Weights of a small class-conditioned image flow-matching model: patch size [8, 8], 10.5 epochs.
Rows from block 4 of a small class-conditioned image flow-matching model, named by matrix and row number. Rows with one number belong to one neuron. Each number is 500 + 50 x the weight over its row's rms, rounded and kept within 0 to 999. All counts start at 0. Numbers have three digits each.
Before each neuron's rows are labels from the 100 images, of 14976 (inputs lightly noised), where the neuron reaches its highest value: "lies over" is the class under the peak. Only what is clearly more common there than usual is listed. The data: pictures of board games with random positions, seen at a slant.
# fc1: MLP up (model.blocks.4.mlp.fc1.weight, 768x192), inputs 64-127
# fc2: MLP down (model.blocks.4.mlp.fc2.weight, 192x768, transposed), outputs 64-127

lies over: board
fc1.655:532445586561575339507428490543471435508521514540455484459569410555494504518442537611493498446508517548500477573491539538591535416545567502513494546574548496536496444478446491541529485537490452
fc2.655:581483438517490394515443535504482534468533573532484489553477536448536420476471477416540552575546532496473534520493460476380463594514490513499496565480550455552499439493441471509428519517602492

lies over: table
fc1.420:504527466599526474495545451475504484540530482546474532512565271429499581438528509481530563456397459513526452552437519526471507528491483531545503461568479565564482503406489569443482484586461479
fc2.420:472506533481508482400546489544494474508479411485529486487400547551441498525493470464467479498451518491491535522548552493507665503484474601521517502482509543494488504428456463535550541306581432

lies over: table
fc1.89:512570587483478403452598506469468485445525527516419487515473576521470499559474511512534445457474521576527444556489429533549509491413471587593485483433561510514592432424390563488485470560483484
fc2.89:474539428485598506525625485427525526512477570523537532499547421518395489463494499507494507476489512429520615458587494463532503493487472557567509507513495558507569552280466563570481538444419512

lies over: piece of the second side
fc1.356:524484481536539512530476581478523436463538404529490421503359460465543497474534594518577498471581439501404539442567542566503514470499486477490449521425511504540496503561450477550565514413612448
fc2.356:509494502527496401514423530526467433556491462565517536484352550609543479506499463379583523533548539496437452498481529509485471498538523409555508554493476506466480519615590572473472527545423482

lies over: board
fc1.223:470579444453550420449421441446488463369518518521480572453528505503486478404429528558357534509534598517643501495455488569454490558399441501453506451509502464567474407517543435490486432466473550
fc2.223:481529557461491381496525534564483475612433549484535428508492536445508509640433481517372499505532416487659529452526441433527519432428565481439519425462468516570500575511485511494461528534547565

lies over: table
fc1.525:546519479419493480448480525459513538487494451476469549506541462434486499485536483678499496516565491508498440506540506464579577485521524460473486450384514483543518457543445454497510523580560522
fc2.525:477453515486499564469382506467481493517531527507498552462478494452634509523532560390478460472531480526515566448494458549441619511584427474508410507394463479512498400496566502453452510479484571

lies over: table
fc1.667:443514455518539501530484485576486496512447521473519446463513396419518511507518489607526489550546531502603462497537554465543317541521461435453477436431474614524482523439486459503516477472517592
fc2.667:521496482485489455447524484540506520503407465490527476491476567435489459542419468441525509552461530489418498468512507502489297522459490486540469581506450418492499571470474465514551500495535367

lies over: table
fc1.726:544532452511489440472612558543526665501428463542518631529524432443492539466525485484456458486531424507521494569431545517605574481564464522523494440554452516520488537508483516498576552509500518
fc2.726:473470429432484506532579563565520356481402573445531603533560566486527448466452454443538464493496437486478491456428461500588627507426469508453484550517543516496522506491527538520578533500483501

lies over: board
fc1.501:577414567423523427513447445564501564457556521487586498551550438499512529406626470612557488468410501557472484533482548510524558412496449469510379500564483412510500442498479445473502553538442512
fc2.501:435559561576524542499476432515441415440549493560586515516504513482512468416360461503473449470587528553502509515491508505519522406501463469486614507554558590519522425495529466469490549476408457

lies over: board
fc1.682:479475427472375355429479486561469507476473527462571477515522495420440471443474446328501470462434449466524450483519471468484452519470528406482519474524498427530482455511484428514522602579496411
fc2.682:541497539471548531479522482530553488478454460464548438500489586458454453466534525541490434580512531437409485544537506503482460497476530565530550494442503495494511444425475444594509474477518550

lies over: table
fc1.125:462521430509467453500452569565503528503511589464550505470412500505510530606433495458571390409482465477524481393580514464472391500460532549511490513452510519456551476473463419566449479439459502
fc2.125:548493513475531459529488517489506531508525442466492499499515553447551557521441492385475426499486523419490502492531523488534446512594529406538417502368405542530478490552591482556481443519528525

lies over: piece of the second side
fc1.114:501507461467512516520433542510513496520497455544508527473617448482389505461569488565503512501496530479542530547549519458508394506522497424491442497545549507502480477489615529470463544476452514
fc2.114:512459530486508487493525457509501465501599618489477563529604565503458506463450498471523496508475483518500518463531508526462415494543509503589485515574580508448496500521443618511458521471497477

lies over: board
fc1.165:547521395428506546461422435440481474472560483520528461576599423517520514553419495559503437464531551466448463511539511589460508431530512489495619458564580458551529520538520584480532552464517568
fc2.165:511497483511510488545523442403495544486416448500462400545520537505551459588643498505452486471503445498540471431533456577514556460485555479442428567589437540448480500498489461495484505514536433

lies over: table
fc1.423:493422498484487504437535525578459554524408546498446524431502514448472515495446440466488389472495537487517460493475614492511413543579486471465474540389434479505509551448518551538566481512449547
fc2.423:471531511499535501437523551541487476509472436446465527452488496487497507503529458426458397477496497497514510512475411523500429499446505528547541484402549517464472529515495559545642494441449489

lies over: board
fc1.244:590351435544475533485544428488522565504447514544436485546482486462459512612435536567424553563416577539463515455398544471470442464481517499515555484532486484512557525475521473472466591534534532
fc2.244:465656424459504527499519464456489446522467493474422457564482498462475475629565516496616560557583592531541516561355451446476496461534531514497446546518499507530433504502479488477506566452530490

lies over: table
fc1.379:516433450575523477493562447484555438503454437447489557462498533456483419509462597484464540590461480496499519451550455399461490462497523492487464512587595554491481485515469472504507561506467477
fc2.379:480479553530533514489493545500430448503524465516488506536552499559502407451511387537511432397490563542511511432413512576533463538502483489482482523531587561566500473526510461509463432512550506

lies over: board
fc1.369:437514573486485436434409521578547535494480468440517404501590581598409537456492432613477555558485520520426440567484573503454484586486489489500525477466521532488550514458494465473444424509497501
fc2.369:454491524386527518578473509478486510592508545500444513491412422573478543563477520541532462473480438472425491475500506508572553490450538449496516427568526450424520511545432646515630543535488487

lies over: board
fc1.240:403501531499556495556578448510553495509480477553524481494667497392544491459443497385553533514438542498460504512539510431479413507490442467466522529604490468581466465424525421469504487390505566
fc2.240:491447528520523467418539433510521467512447604435559499511695562444476503571527524527443508520484549503520496457539477502509364519525526464494486433594483561471505511436442463471522451644520452

lies over: piece of the first side
fc1.481:476553479552592514481435411659495451534466460554508593515542508507479486561527574590482535452570465500452550472599510641476449468513484527474608511479545540543562501530519495490517512499471545
fc2.481:472476506533496481501551466450414499477485437463466478454463438543513516385377370465473503559629524419469493517467587521487461523603487467437509460484539528485610530503497574432498522434556481

lies over: table
fc1.271:413513515468505483491476438470578491451494539492570508547508547469508419480471545486474510560494473570440449496569518447487551495449567519512500497543503469506495582533553500550497624484383528
fc2.271:458507520436401496521474592483430468545524501487427513473522429493552455507483439546453490443496520416438498510402484556479444481429439482493522512448502460495493472529519438466509375496594513

lies over: board
fc1.171:503500566395468489424520519459535497424489452525489531607520475437434504496464541499500512464512459583489561585468514504616545510409460422563578529503518555533511463499491468493589502527485459
fc2.171:531478455452504519512484472547462544573473471558507440407475461554573495499478496512531517522516502467505454547535520492336441503450522488511594524474489510511525518500519534476400490516533538

lies over: board
fc1.735:507535480554505523482487510454533486477490592561430456491554421437559549513489422505495519328522475524515541575586538523459569523472482464581537486528493407567460543512506446512496548467469441
fc2.735:504489540499514531453510496560479443511437582510570499533480504566496536504434533440488448652543527448450481560448532482473547499487484440555552485443449480578433499469523485470526491478530374

lies over: board
fc1.593:495476611496410527456519454514419425507428479463447571487483469475390544555517578475526511482522541474548516528495423520473387508583479525484509458552517465540557509434572518494433461487517523
fc2.593:406453378467521459486524554495541460504522551465532560515491486563415505470479409461493476484551475497488524416479486433556506462563486620542533511518468461545568493418522509499531545436439504

lies over: board
fc1.112:485467429436430494530481543493469548559462490402598412488554577469522513467449462529539509523500487456453465479491517483463512561607418494486522568523446529449571486454471517537603581508539471
fc2.112:461485584378491473545488451515531564472550499411424545491513451551468487511437511545534452462507527520448491463480508537595491436548575527450537587517402533458579481505506534458416383477456471

lies over: board
fc1.453:562536526470526476495488510522486455552454487500494506511557621386461483567492461479477431534472495499520463557406479511455611484522595447447475483468575509554525518332569503534527430434516518
fc2.453:522500499473554552532477473548475442452426435520521469497517469484382474478464508527545563490448514509414454467507523509550428521496437596426460535459495427515499529290523393476554480542561459

lies over: board
fc1.257:520435527465464399556574560605403530498491375454539500466497381554501439476452536499519494500462464513488549480472474431496555470508469491542529519481554455477499422491465492475517521502511475
fc2.257:563500452618522535419460447524577474491510539477436477581538484480530491465506473499578505517512429499426457544524460521456549514503506473533503544410504527489455514458490508513510498491523527

lies over: table
fc1.552:501509523460468523544467537554520572523435522476506479459531449452483474529535555513490577525500455428440474574559547461552424574517580438583446446559383511589507517495465432475417525496606493
fc2.552:510506440427476533510488457456474536489560529470480506497465517513497486470524445502465405473506546591467548581463537505444547433552395499564474487500413526617523510424488515498539463542396512

lies over: table
fc1.41:516496560539508489403451538441540479532489468451454463570442523531507583482434413449553516502538550444495473512495527519484529486470513519536486496411594532501503463517532470435556396457589472
fc2.41:600504521549530520479396442519458522476461532430518494435476571388477570550456525531526511481530451481516452481501486512441517494502490511521524445489498599484499525425424470490483605606421430

lies over: board
fc1.333:503471473391443510506544531548495459577611497430506591502435333514543495461445439398448576404457512549463462560511487473494380489493453447532492513479482552541477507483525459509471452441478503
fc2.333:467547502542485463515588534560541575525585507529511610497560516587524494463555430439514610455513510553501450497506512445507462491489442497453479569443525473437469510449583482526485449541461487

lies over: board
fc1.39:515489466422519511534477581504391483495450446544502580445508515568415529549485579562471437576473547551445508466543448494510538493457482492562423527523528517619496549494475432584528517485433484
fc2.39:469487524418514518493540442500583530465545474499488446579584552454534517450469412466443526403474459400443595566506487543494518520487525582595391534489519526671470432508508492413441514552583475

lies over: board
fc1.186:450478487499484397518449437508580420482526535371500455518515503498411549570486405420536481477441435467528491479502535521479569582507532507442513444518586490440572501556480448505450531504500526
fc2.186:452471488464472482451462483556380552514463569459449500516509495450451501534449609513455484560509607511463572492508473485520495479441487456573519476528448463404437490496506392589482450517378481

lies over: table
fc1.187:487548536490490492444555507464465442521492535445525464514427495549460558467516459476452465483485497414538470525462486546569436500544447501547556436514447628427508538537565432436506480501488556
fc2.187:519439476423518486516515547417472535576491427541450468517628460527452446436435514471516478519457563505487501513434481577595459513461447583436422517513573353555483527523444423474467506526532531

lies over: board
fc1.365:467523548496492534507509514511409531566535558590540545552541549484466563494476485526421513509545481520453489501520490485573479503547527461438551529535691505616599562479508516600396535519588574
fc2.365:514500469480502503531473476514590522447462468562480510459517581524530556539441497493365510508506565461440506504496498545431518506539450513426570526524639488591563476492499507414609529524419521

lies over: table
fc1.116:557423552459597500487526484450529573473519514442418521530485557527460436509497450510506419446519412417488447525521425446482606480611499495497470349534530487510659518440487544547511536493374541
fc2.116:555453478449546522513472525540457563499516569489568461464473559477505441482516554562532604494511623573499557489456477522512445510608458486491489343512505453522667499552468484429520458538599538

lies over: piece of the second side
fc1.451:567525478477418548580556608518452500481473480583635451568507495482504402462400485501498540550473535492582454489461514456429442444468499421518486461520399492542499525534462531517564466513504458
fc2.451:589553532469463549505506390463537495534524486583352510414514508503514411511434506563506441468477472468624510505547504515572544558471510583506529485494405529557504455471490453463422538493474487

lies over: table
fc1.763:452364487500497495444529497472515479475529484474523355454518531525495550584419530454475499460466463448518483576548510533427504452499476509552391468522519514465444556532573363538550483453516513
fc2.763:539619525511464540405410562435521583480496572532461377424551368553557449558532509414536511476496466486474501392530469501463573493565498472464571570557461491511570548458505402478553499488542530

lies over: board
fc1.248:477485536444432396497507427498500454487497488512490394521459528490545498416550486544507490475469511633565487470562570507471590444416423491543546546424568474462559449502475500481497489518522417
fc2.248:558494481508424581424526501522439478524455521499464515453548510515565442608516510499471496514501468332563483537461423495485450542476570445565576577543460430421523532468577479446502541537442464

lies over: board
fc1.15:458508589523483548504517561521564467434492495576462517516521500449534466451446516566555559462479500499544586422535522525452463514567528502517496494530476589568568487521394515379515515546589484
fc2.15:442509422492501493481520462486448478541524482546540513488480466564439465533448504512574428543483503512547432462481535491551536505562492519523534506466504591586534513545438511663505516484418528

lies over: board
fc1.246:538472435513518498445506523487465453334503531565601473635497552472486487472454504531518443503418540556549467595527495585475474406504486502427439570514477512497587547506433464500604478480519553
fc2.246:460530430505511497499542527457443551341472486456580476618527470498473520484556522532493414532582542550476429437521496590506464426507493505552566461518515469484426543558545453472607481523528506

lies over: table
fc1.624:551498499474466559494495477534419569503564583481509553502514543495452433451501475496428440374410450562399531530437548512447505460592471416538369449510526486472596514515534444493503494560439492
fc2.624:550479509418513567479536549393564546516491600497456519484432453525541461543495508548501536605429566474400473578569480484520482508580501512518394460464550510518595485519592625526500494510532499

lies over: table
fc1.392:460494458483539492490423502420447472420517520432511495566495527533507481420511454330493470485518463475507510487558539468521523480495496422473513451554452491438466438378464414477434528538474472
fc2.392:414487519496547433336590476467522464491493473485525596499510613590541501487535507347450438484535473483538549445502579455585560511527481568480503489483509449527468438542529497515421488425477534

lies over: board
fc1.422:514392440513490472507458414576459422439481442456496483470565489639456481567517410518499459551468488468500445493546534480473538539422534478542458365504535487417476497492471466518469530523580425
fc2.422:522412583498506461492528590448576397571552469483556504556546451421504443434520591521468529459478514524496546468447531527544454441425465512559467395523543503412441508497503547464577525487448438

lies over: piece of the first side
fc1.148:444429466406474572519471481588553578450559516495474472445471587508529511492457466513457556449451589533604438422499467405512574618542517501444479521573513436559549532563398544540534518526458475
fc2.148:433512543351534560449555509471454586488469462524475541617384444554514511508496527564463476565488468495589586555523509575479529468487513487471453507588511431558492511580502485467526507492508473

lies over: piece of the first side
fc1.530:494552548529547581519518518559413411607531520545530510505541488431572515591427448497463520473463512469563465507460470519494559528515431505449502441558476626533524502515529565468589479425541527
fc2.530:481538490520536511497520484447562435418436509522498553550563595562455504458440546522466469492499497540596509494523580532492466434471504483548523439484460630584529434566477500505442511534414512

lies over: board
fc1.146:531534507458491440400519436513435611399448500540557490580468468476532538461506458606481533560480495505558557565429461521460494571454483513523545479480513519556563548490521488372490507484540526
fc2.146:435456468531502523497446403531459441427513437462524417535525486467566537469487519491487537552509546484506544562519468559429484505511541485525473502466474555456474472505548499437440545575467508

lies over: table
fc1.229:613574502454444491447432492545394557500520448448492412522393470555438447520488455503419386502525475503511422456461506557551533465499524552560523465415479537539530543568540464470457431480462450
fc2.229:399449487508525534473443468578431466483510530460504431497551538541443562565481462532521402543414493508436425527499478593549520500522589583371471544455501459470476596518405449490546448599499546